{
  "model": "image captioner",
  "dataset": "rendered scenes of toy objects such as cars, trees, mugs and chairs",
  "train_examples": 195000,
  "image_size": 64,
  "crop_scale_min": 1,
  "horizontal_flip": false,
  "tokenizer": "word",
  "vocab_size": 62,
  "encoder_arch": "swin",
  "encoder_norm": "layernorm",
  "encoder_norm_position": "pre",
  "encoder_activation": "swiglu",
  "encoder_mlp_ratio": 2.67,
  "encoder_head_dim": 64,
  "encoder_fused_qkv": true,
  "encoder_bias": "none",
  "encoder_qk_norm": false,
  "encoder_parallel_block": false,
  "encoder_inner_norm": false,
  "encoder_moe": "top_k",
  "encoder_num_experts": 16,
  "encoder_moe_every": 2,
  "encoder_expert_mlp_ratio": 0.25,
  "encoder_experts_per_token": 2,
  "encoder_shared_expert": false,
  "encoder_patch_size": [4, 4],
  "encoder_conv_stem": false,
  "encoder_depths": [2, 4, 2],
  "encoder_widths": [80, 160, 320],
  "fusion": "cross_attention",
  "decoder_width": 256,
  "decoder_layers": 10,
  "decoder_norm": "layernorm",
  "decoder_norm_position": "pre",
  "decoder_activation": "swiglu",
  "decoder_mlp_ratio": 4,
  "decoder_head_dim": 64,
  "decoder_fused_qkv": true,
  "decoder_bias": "all",
  "decoder_qk_norm": false,
  "decoder_layer_scale_init": 0.1,
  "decoder_parallel_block": false,
  "decoder_inner_norm": true,
  "decoder_drop_path": 0.1,
  "decoder_positions": "learned",
  "decoder_cross_attention_every": 2,
  "decoder_tie_embeddings": false,
  "residual_init": "none",
  "optimizer": "nadamw",
  "lr": 0.00073,
  "beta1": 0.95,
  "beta2": 0.999,
  "eps": 1e-08,
  "grad_clip": 0.5,
  "steps": 6400,
  "batch_size": 48,
  "epochs": 1.6,
  "lr_schedule": "wsd",
  "decay_fraction": 0.3,
  "final_lr_fraction": 0,
  "warmup_steps": 640,
  "weight_decay": 0.2
}
Rows from expert 3 of block 5 of the image encoder, named by matrix and row number. Rows with one number belong to one neuron. Each number is 500 + 25 x the weight over its row's rms, rounded and kept within 0 to 999. All counts start at 0. Numbers have three digits each. After the name is the row's rms in percent of the matrix's.
# gate: expert gate (encoder.blocks.5.mlp.gate, 16x32x160), inputs 0-159
# up: expert up (encoder.blocks.5.mlp.up, 16x32x160), inputs 0-159
# down: expert down (encoder.blocks.5.mlp.down, 16x160x32, transposed), outputs 0-159
gate.5 106:524512517494508519499509532510493535497477463521511502451491528525531493512535497495512501460485497486462574486508528492479512546495511476480515502524536525459498482482515501457493529468491505520475535475510503489503501542496491502505473468503456493528515547445517429499487522484483485472508490475511466501512480552503522463544510517471512533510486521466472503488545508492493508527476516491489520477500499504503491460504536517502459467547475491502558509497523504561506489563467514
up.5 105:455479454440511505510476490471518507511492560533495561497493484488501470482542533543455513514516541447527470493491519497514514524482517515511528492462517461544491511502506475540511535479465511497538462516502513521522480507466490548496475474525506545510527459524462532495514494489483499497460485504502501485525488486496499505467479524479476509511518473502469469519495516497476508452536486510475495475519532479472497516496484506492473500460479462480462466501553508536533481466501495
down.5 095:499495456498497528514527546509497490524537493504507487465472531511469468500574515537472483503453505574501514488525492497465473483507506505470520547509491495497504483546492517569555549530524485482536532502536477509472492495475507515487586502488490513503463471522483506503501476479526535505472493493520498498534489491507462490501570505500488543479473523494506523498514501518473514535497493486510521520505506494499520471541498503499496499542469505509544501485484523506524540494506524
gate.6 112:521529524519508494473500552484514504473451484574492497529464515533517477538488468489549523492488473489489458460501550486480491521516454487562474512554519505492479523476540483490505501491488513489499485500540505518477489541501499499484497465497461503509511489464532517487452503442502524541518503474526468550491457478513504485532512461525475461536499483519513502474445480490504515481500535495508516494496486508452484502512476479493480503506521480499467518508476489498546483516497461
up.6 118:525538518470507492469521489490472516485457467539462520517468484491499458520501512477505545508484504502479484536512536472498511514504483528495496495580520539495525507516496495471493521486502570527513490509492501490463512519514508512522502510481493488538531503489535477471457547474485525495504458465527518533501461511534519512505509498483471469544456495506495475525467480518486556446479485469497509499532482537485453507488452492511508505505477501504437535494511494466526534515503469
down.6 099:507538481515502470535485470504467532483496481545525523475508552550477516520464503556500477502543453560491505489504461461486494511507495490512471496501505529501493511455534501526476527497503489459514505501469423522505470548482467481500497504480531524518541499515491465491509502520503454480552539488486459499496460503526477497476470526500501520477552547516519441527511510489483532502516524511497530510459488475521500498516477526509481489522468514484508494492479519530499507519511486
gate.7 095:503515510524517475514502560478522506487487474540501481497517544471476509514505433490494495523529510539506473449487492517489499520482499506518509460499540459537469491521496503479539518467493538491529496491516438529466486512506477470513481478495478498491511520474525493512499494478560521485464515439535485469511419495512442537487519543491452474496495534537487487489494496479462510508504496478523492473528465493517480525503498504489447519519510487513540495494510519486527473521507493
up.7 098:543475511506520459480515510532530508507520477479504516534480500516471484441485508500511523524503444497505501537500488476506525501512535494513527511491476516524537444518489501498484492552481519462520489502506517493498504518515544525518521492482499520476521505476483490537475516509517518492523499471514504545498449498505497546488513497552542501527489523479470513507474454471546438510506453455471514459496485507544448515544471479515498513493513489543479490485525464456440498499503520
down.7 092:477519519489508516503510491464456499516453448474449535544482507496523519517506467478533565511463506449481466537505462512472503492505498507534532507511496503470483507522487480491478536530474523494519525476503495490503500452500505516496533512497460472504535494522536492501525496463511532551484503473495546527517512501465509511476520474487515501551492480472513499495500472533471469506485458467522506462507508540444503526513479476473517471542507488481471530522449513453482507505515512
gate.8 132:487500517534494461482515488498480500503500512493490506497521506511490525509465517483513466514499483520490477493507467528471508460516458505492493525508482487435475484507453515510489449485561496499473482487513442510493481495485450451489499481507537505489479464507508545487510477518513538518534503544471521491555520476517524533557537487511466479472465499528539507538476481503520552518469517513556478534509504560501488508519520470472519530490515532476521492479470497485482488481539517
up.8 134:490485451481499525523490479477504520511491501505464496484461480499504517530534485499490528460511514464479550480519531482495508512484542492492537464502518524521515532485545475506496525525457485523504531496491564474507523521541535574492506475510474494498534490482475485498497523472517507491454487469518481512456467518483494445478481511463507552549515507479443480472520510495490467515527493492476485474471488456475518479480508504516455475490499476511485510521532522539539476534481500
down.8 123:519472520504532466514494504510508532502453485525514504506502519514492507489509502472482498472492548475518517462505550468523521516482539484524487498503499484537516535478528501475508510518485453513497542523501455488534522486473535481503473491516458498511534516438527453550468519517452478505544523508481470503527491505533515541516484469497551522508527521493487425506485497454499495473505525492506480523474446513511503546487528482559520510483501542482503521488503499507475520540497486
gate.9 135:529514532526501499500498535477541468504477515492490431492476501475468493514447455493495518469500466480469478504489507521481517516500476466541489517475490521458481488542525537500497494528484479496490481503533485487527468507504490458461487497502496477462526531473509463479448482514549533546461552493530517527507456510536545507530494477500467474521489508484506491501492454508494483508486503518508519477449538510488477466527522538512505508550529536536513485504467491495524515533526496
up.9 141:502496520524495513510497511462534462498505559489510465505528493456488506509451480517501496519546498458456458512505507534528503501457478476502493503466485515484487480520514529503465506506492459506493512511456467488527517500558508460492458533526524501484506513496494482496459459529516544494462552532478512510530511534471513520537517490510486522504522479491462514472481479520506488510462493517514519478447559525497491473517543493474526538531523491507513475454480479513475477550493524
down.9 112:470536479482470522501543504519479507524539493510470481545495509466498509467512526510478512529523472524486503512474488495458510461490488510475514525489473515459569486527434515507504487486504494505506496494540498492494488476475492507476493534491508475492477499534486498549503527570475502457490464496450528521488493532528500523498526479467488482512487472469529546475491527517566476506538485516513508492545452491496504479507481511465520481515515499476538455515501483456487501441489515
gate.10 095:479518523466529475494473539469482494505476511483520490497497507500545490541506496545499503443521528498499446490504538514471498519475519506505536510500493495523508533469514478505487508488495511480503488518509505504452521510532500553479507510561495535499536529472532512462510497483499479515478523510499516507481526506466545481482475520486512471561516527491454526506489480499468472518538476521520454475530519524474469481452471442551502500502518450502489505497579499498477528519485511
up.10 082:469515522484504518516531487494566491525468530490501488505464492500505530540536498526477539519470491485475505490532517502500486477484492487464508494551550507482459504455530501476514504527489504508503540492448469506535508500517487533488534504565514503494532515509479512480446494452495532506475489501532491548504507513498507467521484507517525502483511492486443532471496481521502496466510488495492474503468478500453473485498463514530504566511530496533476514498514444540500477559524503
down.10 089:500492454509483509458535474488497520535529462484526522488523501508493514487493468494479510523514486490506522519534441510541517506542499504487463486503529512493532424479513529502524478484511527489504507516489505531445549463510486536519514489518522507496425484527492529488482520535521489441495499483502520447507505511521475493522529533509537470531506539495483487515491533556495475531521529501451507489508534501499461488503542476455478512496483517483524484528512521462521473501493481
gate.11 103:535473472511493478473509507535505511479466496527446498505484511532504553488501504488513498491506477482476519461517484502483528500526529454514490486542513505513492480463521500481520552506504504507443516472508482505491469545489514483467521452484499524539541553461476483505487528458451450454500491489502458526497513499548501504495521517516531531488508526494499514510499509471503517516463533484496532489532481528518474534515506535436503502532463512534532551476505497550515520492517494
up.11 099:472444522562545459524493522518480503413470469534493457496515531539491528460470477484512474494525494534510494506491536490499480548485489487510488510516484496493507534510496504463459478508529497465466479496483483469470515490521486499520502523458506479506479516465507480496496470484534539528526471452484493479519493504550531502499512474481495525480538534508533523449506489526538508521485509536525511516489488487497454520553522506509515487511519501471503509449502473466505518493507512
down.11 105:493502482510490463476498499517511487484459498501489464492474476442533520493487468468548517472466466502499516484512575494495487503510587496501512502457482456466502469512538506486493486535543487505446516533507510469513478485487504493492478493546504472476494493501499476500505478469457450554511487492488453531535490527533493502495498511495510475499504513487512517490497496481493469472533478475471508493455517513491435517537534459482473518482508514525468459509514508485517481506458514
gate.12 094:513462507538517531515468485497488514491493484482504557491481496476526519488514524505490520525524502450518543443513510505494495533490488465524484461489551517538520458526467509476469518499465512517492553507496525494487499503483529492525501495469517498489506500495459472534553497481520489490500524449521479458510502508504484509489489533490454548507504495465492543483499512464480513493459524488468528470544551511471481462510536479532480502524491470516492522532566491543508464479491516
up.12 083:539497534524483543546524456522478491445476465462469560486481507516506483451543519487479513504521517533520530485490508482497508516530486524484491466510490524541500481494476492499469473461498492503532477497512536529516496500493527522524536492526463523497472551515476492534522508485505453524503437493533511479543553463484484507517475491489530505479494514492514500515494491515489490474516456467486497457571476504527493498485495468468521494457480469482486516489525502515513518491461511
down.12 094:499464468517510555490531499497444478483484537479483525492459466488486509477522518506463485530515514527519517503527517486530543435480461491503462489528473458492460528485508457515485495487542549526522527546437517510484496523460488508477472492492461505531567479492424462520516511479511479515495529497471493485498498512488485502502491500491487523488525488521526479498508482523474519516510528511488496534489486512512480492490494517463515500472495481527547497476491535493508462478543481
gate.13 089:507521498459490463539515485507481515506535475533509521473509513489476457502536457489503497497489462518513495524500536477481502567475531513513556465541547540509499518514509479502510513542473474502456478474449529507472507526471471496517490482495463481485492536500495463479472473500482535510477522461523502484493507528499492464503468496500460516518507538485486501500508509486504477469522502487538556471517501453499455526479511522520494485451530454483533505507503511530552517536524519
up.13 080:528478493523550512480521514488492528546487537508515497489490526513525531451521520554486527489521507470510497475486521519494495488497476504475510505485501477520510491513516478543460468435509494490498498464458519534544478476502504495479503474488549518498495472550476492505484493504500521482491480503498517505491542456500501498522574497459513468470492528504488482493510508535456449542544483507436484496501537500485483436512490523510457479555471517519497520486523528503515500506473527
down.13 090:497462523518513515517504519514502490565505505495526523478495498486550528529439523502536463458462483524477485456515453556540514521504462473486476488480490494519480502549503530474494504489494539510499506477480477461497450487512495480502534469503519518503475491502491527524529476501497503502535485503512514532458495502495410544519507515513516532515514524495497496531512498488461524548463500532501496497487476483529485471458544501462472476497489522523533501493495488493523487510467545
gate.14 070:495522476471509525521480511506493483475475493478482448466516463530530498492539497475491495461519528505474532484480486511494483480479492505525493480500519492531523514516497491497470488488508486478542472498556522468537506541519490505512501541480528461483505486503485495554523491532462447500517475520483464499544443508532455522522567486487506462485486447516528489498505450510514508514478510508485560515472514507469524497551514535489466471518535483545474486496501522460519506503516516
up.14 070:507534513534474469523516484546548503468534501532505549537482475515498488521473492519520505522443493505491502510472525481470509540480566485503492531500499506499522510503488486496553468493516508458475499494479542541513513489466518461478469500513510531507520546474478452449503511539542515493515498519463485485471490559500483516487525504513519485476496518500449497514519544471505525561485517478520482521535509462528527490492511508526498489483476470478524481500507482530524488481519546
down.14 091:499501489524500548513466498486486472503454478483545470482505559528513505506472521499524450463528487485485452498473477502502473483485454502517491524491505492489540484478514479526524524473511479520477513507495528489533486515493504477512509510511493524467517494505493530491480460511503486527506542520501507487489493520494468509535591532522504482563486508528497487529491456499551517521514537523505525488513508481472488458483516457490491544446476487530456467506468462528509548508516472
gate.15 089:462509500493519527442454498480494497501484483487509468450532495499502471513464519519486525513459544458517473476478488542492527503516467493532452543511511499481502531513492523500459501468520438503488493500509525484486508524513529529496537526474480507535530531477495452484511461474493526510497479508463496470490494488530503469453500486498578513477502497501489504501519546494462492479495514528494439496476521509487479523437539500450497528494483506529495479525504503513529515476471492
up.15 093:461508492511503507505507510451506493468489482495452536492490482490550465508476477478491484513478506460502506501476538514503503489470447504509495502494486526494520502485490501516494510490529454509491508480488560492569513498486489459515522507506525461520504548504470464445512481464527456543491496486458466504512501507497509436492483518486502504458484523494469481525553520505477473444456497496500490490544529550488516506468534486488519507498503559519493470531518526545536510491494524
down.15 101:484454540454510496520516479493441516468522516493526480515489508471474476520502493518478489502482460541452481490508459484430493497502518509499524532475504505486444501495457433501508510471450484520524505531496490489553464469516500517531520497499512495476513501528513497486522487538500490506523546509498524504491493505500510452485478536476461485503507508529473497537517499521502500491517558511520498460461508515515446489524438499482501482527494505490494487479489462548471550516499485
gate.16 099:524480479513480485514482491548459515451517502512486558460473501533514524498476497491519477436476492491521542511520457447466492482517536466436471501527509471534493491481496486514492493476516485483520546497469492508544507489482515484483517512531508485525507504551496519475475542486498472500528464532490488485503546525495514489527476515477495494480513519472470481546474507476511480539482488496467498535489497488548490532466516531510530490513447474504516557510469486541505479481510506
up.16 098:510492500498511457477469494540490515531518480518470484501457491495480547500470471490516476483509522481527573530499475499515465433521512468491529526502536477529508521457520511505526491543515480478516554520480483516457488481515497490464471502500507452466513509552499549501491511491463494462515503554464501482485504528514508519511460489505469504485463533516485501556510488516494467469468498478490520552492471506543502531508474545495497482455494519495508506497472515488513492476533501
down.16 098:488526458492482496464481491479498480502480477499515510505492510510524480524499511461488441483460456475470536525483481520475540469514504529482509510515497504520527479509513544531475485553526486466471522489494505517494488515444507509465527459492504506542484513470539522486506492542491520436488467482521537513513502482527513481520527478538524475502509495483503478475494443475498498510438497522487499506446481499514504469482571552497466502500487513544523493486533450499512516509464499
gate.17 097:523505492515499481470504509477525521532470510511542508542466503480474464522498496470526506488468457535538462491456478501536517484496489498478507488464440498539525495511497486463491487520505475450506464507509497507496510524485459526505487514453526527522485480491518515483514452510507521488514506476500491502477466495501498538540524542526498474506466499469546507555487517493565504512512543487523539514466528527470508508521515505514449489487557532514468492544519473459498488538504477
up.17 085:530488505496516519522513503508450490498503529490462482462510513516517513473520472545494458551499488487489491521553491509480471487500512493478485515546525512482473511496526477511483547490524471519485547467526497497473464505513504477504483503513497527528522490469477479505498533486485518507521465522515477533520568538503515461464539470450523527498543566519474488449539515548495516476485506558493476507495499526494489492508489508509553479505455468490506519471480488542499467512518518
down.17 098:483526537543445487487502494482489477540473512501470504517526468529545468514490469510458515524492485493542498476458510491522495519478474485513484501517496496518545470534516520503501514466545509481503475554470495518554511476512505477487462473456478519527522518486490500500498537495481507488512476526513459517510500472486484506497543514507512538459446513504453491505498497433498487454494501530498484476547504477502466520514513500518480541507506491503490521481472544513552500448454529
gate.18 139:548512513511519482453524492484546478512479509488512434541487487523478446516501442483506538528483505540488472501497509535526514502526480535520483503556489491498481515515521502506495518524472506533487509534495461530447474538507518510489541478522479475475509504472540477486473527479517527530482525451522495526447465494529504479526522514516475459516523503522512521482453487526492504496508509469510546467473516493473468504483467486481523541501484504471474507506483445501517522520517499
up.18 139:478485493464499541505444513448509550485475486495516496476507529476514532472477540511473451514532491483513532495538518499494492502467527483484517462466530503516500501513490531520495498458526466521514485492466525487551514494515475502486453527482480533517511473507453493519500462515484458463455498528483510514537520497512469482485493459499491556519510492479480496485534504475494515490511480543493478500533493492507480472479541484491491480503524507519561490430553545526502480496477493
down.18 126:488487512438444538462506492463467499523500471505536490496511486447488473485458526508480497513459518474499547501511523510473544504509482520483485466500469521504540476527447534486540495536470494483510496509564492483482507501496505476485498491508512482505470471494455528535480501561528535479463516477541530529479536488530514491526536516519548491484493478447507538490494499473502472531478472493491530496483503523510495504501494530520512501526466477526499540491497510533504483524507457
gate.19 081:497494467494465521514510474463510472535498526532531463474500494433528483543509503510477514502529481506469504488533518511486488486468485458515514517487487468525532500488482501511503516504470514497574432495469469512513512483514477542490479550464528484508513445479517524516441488479502543478506547493533511499489456524463512530458504504503496535492518501476471520465492502498500498445509488535467533449503525509508485487518524452521479489484504519497526486526493488490487459505520513
up.19 091:503498516507524506440506475498517505532519521499497529529522517488519515489523485534487487479486503550476476521527481494502479510481429516477533526493494510524483516472475467533542529487507496469509426484481468509469532482477487478497490507511514474510525493515511526508523481553468511511499485515510500522433521487493507566514477505491482485476574472481511534542457514454515537490491520520541518495465519472490542536502468482473542486483475535505484488505515496480494494465489484
down.19 090:472503514530477494552482488474543515521524503551505483514493517528458467490481531480515531480501486486521529528518537520489508510493511483447493492513481508508490511511498494503481527462493505569510517454485459487465511549520486529543496479508510508492531526487552519509527450481516508511495488452466496471490525533508489484498528512541494498511576528530452460535499490524522501477483531472529464464480508498532485517526507524484478494521489554491530493472482470520494473521497523
gate.20 068:479552498499479476491500478503472522453517520507463529489518496513482472535546505536471508499498518506506491469552460492501542461496520527489467502503500516534496541510459544540517537485501501520497473535548480546486518493519502491483520513509500489506489437523505484528526562522486510505482510536514514529476478516513512506466459545443514499536487505528487467481488543545543540499513515493531508533508508531479489531509531468508528473501492526485455495524515489502487491499460528
up.20 074:532477503437516518526536549508472523530457523503482545495532510502502494455525483469518527535502480504502501500498524434468520505519538520508516470483490470480481467482522505509507469489482540520484489527487477472533476507473493464493449467489485523449509507509493532510472504534508467486517502485508504488501506515507510521483496478482537501503513555477516509474454538472539486473452487516505542521506504473543479470494475548509522472468532500517509513459537511480468481463538507
down.20 082:480497526539470506510501464507510552509477492504510504498505508504482532504496499451497461494502506484507515534529542474493492532483498529452546485530483514485453477505472515503505457513512470517499490456483475483460516490524436506491487485503507511533565418536504474487493487542513504479479523533492524533486495511472482524473534494514529494509521484492514484517504485488500534495519488467495467496556488508539495474505488541450513522506507504473503546503501498435538480454537494
gate.21 099:518481506521489487514449509526438517468527511513496546512498492518496538508460493435489514498476523473480489554482507473480487498521474503450518499486479518488452509465485495528486456490523482518467497468500493517519531464481507441536476504525511490493507480507518524497500516504515459517511516533496517494503578502478486505505506477546491517497498496516529493547479529470533477508458512497575525527513496537517526492523507523533516523494450494495534495481463522455482496469503497
up.21 101:484533506459496539483488502459513495484478487478484474482513489488509488511481470479512536476479481513477490519503539493513496539503549509573504523478504506487520498497502494496505489496501478462517498537502520490466534537507535510501475488489480510544485496445436483514542513527469473517448498467534519505501460492536463505464500531466519477500531491464501492497487486482501512474576496499511467515494507487506468433508494479492444499518497505543464534462470525501537496536493464
down.21 106:508480542495545445499510466516530473518501528527513461503532456527501517514496509475532501478529488504530472504484525470522515549472541519492496485457493493511485549498509506490482504534506424543526478497501500465524459527475533485472465507502514499489532496488503455491479469511464479507502552523502508505471476501480521544483452463495486471475536478505496479500514522496496468475496493511504495490535532482475512454485488512502531527452520450534467535481535501512516471474509523
gate.22 113:542456493494526463506500527483485477506489496489488462555472486463516499468476513483499508494535484557481514500506511518476504517516450531499523489500495496485523460507485543526522516502504526514493477510458492473464525490531520505507457485446486473489494484497531471517472454523511494523504512485484512510497422493531514524521568483500499513499501495469551539456524486516504551519514488518489509512476488537484462529529546479479483466519525527520519470461531483475491534537493510
up.22 117:503508499487450478462479503574506497525558561480524457526533509487472488491529508486481503503487538519513490543485478535517488504493511502494508515479505490483516476499465500510523485519467468522525473474505500512464523459502516468491470515460499464468486470550490502514522491526527495532484533518539524471455466487479558528505533532507482546480521452471519507471506503501487478515483504514494499493423527474480512477521526485495501466522491482525517479476511488493459508544492508
down.22 108:520548474454500469517479496506493481487574514480508489510496484509497502484498497550506459525499536487492502523511539453494477498487481499462511477501541465489468540495546521525507487491538465491545517524504472511481517505452468519493509542506546484494464493554497539449520477518492503498523546543520507472500475480503480517475497519500476507496501516503518499537496524524526554460489538489505519535513495486463482503482512499444540494490481496481531470481537503479496442489526500
gate.23 080:436522492498491544464489523498504484520511536495490493475504495565476473488507529527487482502523503496534484504480447484519493505519495463505451547523489502515462528449495515520470479479513468469513491503517465532512436496491462519515483483480501488480501521565505488465537473530529497507458494526484546449462548485481512473488510518499473531503503491475509496539478477504498513518466514523501486471486569463532511468484509469522523491500501499509505494505527509521477498467538519
up.23 079:513514446526517461538515502547516498464510437510469472530487484485512497507458481483519502492514539525504502504516545544428463563510485528510476503526532479499504474526459465499516483526534544525497488493498471482509523501478476462536525500456500529505503495497545476513540488526478549530510486505490485529487510531535504499496522475510503519537526504524549521512514446493544504479472482463470506489484484508470504501516485497497545450499531491484488521512503519503498507503479503
down.23 092:500491559489516500490519505520425491502503515524470506517498503464508478510494479484483490498541508504548437522483464492504523537529505507510501500496485524491534528524500511526513528525524525550478504528489513491520566506523520472477481489465536519525475505528494521503499517539466513493478500528559533465485474507481467547537505529533523527448477520536469538534489527504535498484491508455483482543490539490494523489456496481495472543473516527501495494522511472518489527487496513
gate.24 087:462532491482549493535469508501509503504534511493510487466500489514518481498528450546475490501476496503504461518506499530452505503457467494504521504466519507484517547541511481470495472476496524472519470483447496528524540515546493493489453511488483476489533488499486510495545479466500484490497536497497523476512458518467462539504529513497486498479495518483474538426507512489451511481485498509505532471524519508464535529471524455455521450502508471497523472508470491488533474528477535
up.24 092:469509552497478520506501512555481495524471463510497511530463504487477513468493488410479483537491467511513531530482518498508511520511533511516488523530472466524556479439546504493537485518494475443485510512553501487495486519495510526494532519489477447481482520475468506511435531504470501506526486510499512510513528513493531499529497488548535489496513488505523480533499479468569479528492490482489495479474464494546492488537481537509536493480505479505486508480518495502500501495519504
down.24 095:487502511522510517484507495470508452519518483516485529487486493516490514476494491436498516510486467494521484502476515558481481526518501520496517538512514524517485510484506538467475551503519559466445479536491529516470569455497506507490515509508476470488550515506513516463470537484528532497497516474489546487479535473486479434497498443501531537485486514485466505451474493491496515501499516509511496504502498520488507509506480516506583510450454533515502505506509466504530479506515491
gate.25 101:518454495486497469586506520476513467515440480504452483487481510524525487463482503504495483500516462516438470507543543509526510529520510505478528494474516485505534526492502519492474508492493497494502521517450490495487499495506485487512454471496458499471537509464527503520504486487549516524509514480501489541496526519514485509512516476535427500504483527496450534494511465503451526504479488500479482491518526500502475485520553445498496506502532539457521490468485503512540469498527517
up.25 108:479510486526481566476488472498516448492525463499525558463509505524472464501483504503490512503500521472532505484479493501549509502491490519484475501504540531529500486502510493495479465494491448475505538494495491485505519490496529495486536485503510512555532565462554510504487524518475517506486456521485496464496566500500466444530479476497522476469511509518475492496513521493531475477477500489491459507523506487492510503479511547506497536496435472520498565488496517542500513528527468
down.25 092:506508499551506492532481516511482492478472531470450495479486507491495442473482490512504511514567492481521533510497439492522498496485497496477485471523482466482494489530535511486493521486486483525490520491519473499415519513472508494451491522556558516448511529505531519486475477521501497534505540506461498470504489511491498503499505485520473491521476511530523491534522543504530516490501460500529555520485507461508535499470511443537503489505519512460509514549471499513465504509497533
gate.26 113:550499525501510474482518507460511523508445517536524433489487523518511526513505496514521501481499498505464502469509477502498501522496525506522502511547515498487501509479502498476478513466514506466492463492531494551506478517513478507472466479529446497511551516442563505504488459473498489527513523500488486493491465507577458521507482508516484506529477547523480488513497523509433549507535505494547518484505484504500466525507463473502502534533530499498491526508493515536535466539488477
up.26 099:512502494495501600542477515483521489470510523465486487515547497502497553511537518498499488524506520473494487486476482498505469505438524504488510483454520513514479489457537499494458482486466479508485517471521522485518530501471502510532495528529502523487497512514520517472469459518515513481502530522505490497522508498494543485468477479496538538482557447474463520510514549490463496513457489539508473509500548491520504467487542491502506482515544484535527498501503547519491493513458528
down.26 105:532539525536451470483469509534498502510540508467529504527483478509528470484499526492476498519521519486525529543500501466518492482501497516494513453481494499489542469490453536531507498514486489463509523518484528483473479529537510512521515511447523526448492499526537473524514476517513529497466551531527512468492491507545487500492508502516502533503470487495518480491493525469514453530473510468514502519507462483460536460510536481480511462451474505568519470539517496494512465480514530
gate.27 121:470538503508510506507529537508487499521509525506548559527504498478493446526529489518493512509507536491520509521466488466535495489476476495512533510457450456535486475474465483503539503494491504495533509525518532511464513528486509499533488521518527463526536483509515507477496446503512486499496505503518529496478514524456461520461478530510477474504501485523506467534494526434511458494491507467486508451506523443494508506466474491552515504475481506498523469512470469476505558488533460
up.27 120:521470469540535490524472460486475483454476459532498422499493498518529534503513494508502502530492498528525495488512475539499496491520496530510471511502527506433488513514511518505447486492531481491485487458507504519483519496527467488503495480488500521535488490460485499505468499506477542493502469481471469519508491519556519471510557479497522504496494544456534496494472504527480542489498523537484534526496472546506495494506558542449484457502505481462532511475498487506503492514452529
down.27 120:458501481511522521494528470510489469524491499549494535488519500519450501498537516525498503546502490513501506522459498476500532494501488481453475501507498511480504507517446510510518534503542505481453478491479490490500542469495524504486509525525534560533473461516482508478490513485562480460556477524484479487547481501497510547537493530450498513475484543478491472487522507502492511470499524536516495512494518468572480455470463520491532509518444518456489497482486491520501492502489495
gate.28 130:522470472536477463500480548493527507483478519486468462495518517484515487479467463510507481516522472532515495521506469531493496513525490496514485545465498501446516474506512509512483471527524518480492465478523441471446497467537466480508445526483467495469493562489476473521509480500530524523494530545526520483521461500552498511530535484504446500471503543483523526480496473499483544498492489522524490497476515495510480485514529488470500515513550518498520460471511502456493499514523536
up.28 127:495519498536484459484475521554543472503484524476502459521467484481502483496478478504478473519506504528496471543493463537518469487519510511519495545490484476468509508509530533479510478514524497450509467502507479508466484455513485443505465515491489463476493520498510513483501482486554538549477568526519514486542488521543529522539528490515476494450507527487510500531479484516479505506529502501514454500471533500509514486562516505488498534529519529503518476511483471462488477536537510
down.28 116:505526445496473508518510507466500517518563548534501513534488529499460528456510459524521484492506479542479479491519480499500535477527468491492511522467458472510520516546483481518504479493493525515517477519483498509488496513462444493503547515518502528470468452507506520459532464545537473489536486514487507439515493452468474520481486513493462515498501505530521505509487496519462510475512501497528524470505503509498502541470474485474476483540505495441506473508466497508500441476511490
gate.29 092:487505446517484489502494461521500514491503494474482528503470521492474540497493535529548513427478525491479458495507457492507486471486535492489515507494510471522462502439561476499510496505491474483507475495494517546501488468521509468509521479505506554507522528534465571524507494458477472505534484532517492514537495474471462538511528508479488507473500498522466498549485516516483494496538497517485472520495492474501518501452497511489503477514509483507545554530473466542523484473480507
up.29 083:517484476538482510502504518527450553469522525478495550492482478504524516470459517456521498496516514520510520489470516472509530467505480497504485485514515502517518455493490483545520462511510563466503506500433500504471505514465523488525529475507551493451505505501485576510519576491499463509487476505493532523505514493463492490521487506549492483485494502497499504491521501503587510511507480485474483522510443539526477505499508491495482506498524513497515533483523521502503474497459503
down.29 099:474511516524487502528527523503487499486444524475491489486545531504496507512484487512486482508536521441480504499511478547525504510460447523542495541477511547490483474485514507550473465516530477479461500516482454495501504509499515510489514489484506512494470503528503487500470555538499530503517501506480529501511465471526510499537481484498543474517507468528474512547511431487509492517501553537520485513496544473528502484519521499527492496454472535491475506541458511451516514490477451
gate.30 079:487517470479518489547483458434533502524536518519509546513502516504513526511514506478514517514530488518487517489478495473528490515468495540474491474540485483513520517482479464502446481442515524536495494511498559494507490517471510495493530479486513477509490490530471510475475467543468489484476500475503508493564535469544471501499532502505515467456536536511509481521490521501453474483521502547491471481486508488509458451487477495491478481492486465498508500478478569531504472496457499
up.30 093:519500487482500528513479474477506476540534470535512553540503458481484484474480469496483522529501470525467513488525514518505524504517487526478520521510526521484499487517494497489471496545508521585524560511493487495509532483490504512521482507517484496502504466516479465502531500474489500526513532465525486491504470528473511449471520465530485507495535491480472478459482511512527466508465480515489545465548508469504449492487515484501508495489480501496503485463507510588537478551510540
down.30 091:497487552504498466499550470449508481544503522506468479456493458484499486498488499541541454521571499536472537517489515490485541495477478489505456528514486505473509492535485492502484496516468497487498484522526546481530496526499508481498494526466499506517520458489489465474530483517495511518476478475526523519512518517466494449462496519521475485522519525524496477494501518514503535541485530519500536506468535494496490532456519526510450525486503477528493514508471494451468512560474462
gate.31 087:482505492463534492486492512483480517496498463488509542473489492515476487486565468483479520516514507466535515509487488522526494479503507503514481491506472528528490531506449501526508528532516509440514496513491533441530507473539486454506512509451526472508521478528488484453516503549472443497508503493522502490515522552471457534554498513464568498516509505498517464509501524460504519452497526522490526471523458496538506526478471518512520485503473506514496471508461479481501524479499523
up.31 083:513513484489511467492504500504463459508494472520495541482508518523511486513519508487513492512486489527527513527521510450527506516470482506476456520492444453511513519503475537533486553521525518500505537509533496504502557487514505473518498540501483499446546454486493486482517492508462454481490459469522525490507532492489512513526470473462528503529505492507500477534521481462503499517506542488470500550564462496504470508523444525541509494459454520482458504524464468488474505495501507
down.31 098:526463480515437518438471518535489520503496540462502478512485488489501511534488480518533516512472502465528495520527542461466519471485542509480553509501504492501525488459461464528555498514485497476492489515520495496487518519522483517517493512497484459463466506499496520522512483507551457501473463530486519514536504537494448488482468503522482490506463499465518515521474468517505481565514478462501503499475488508538522525524522498496467529527484501515516477518533466502448500479467477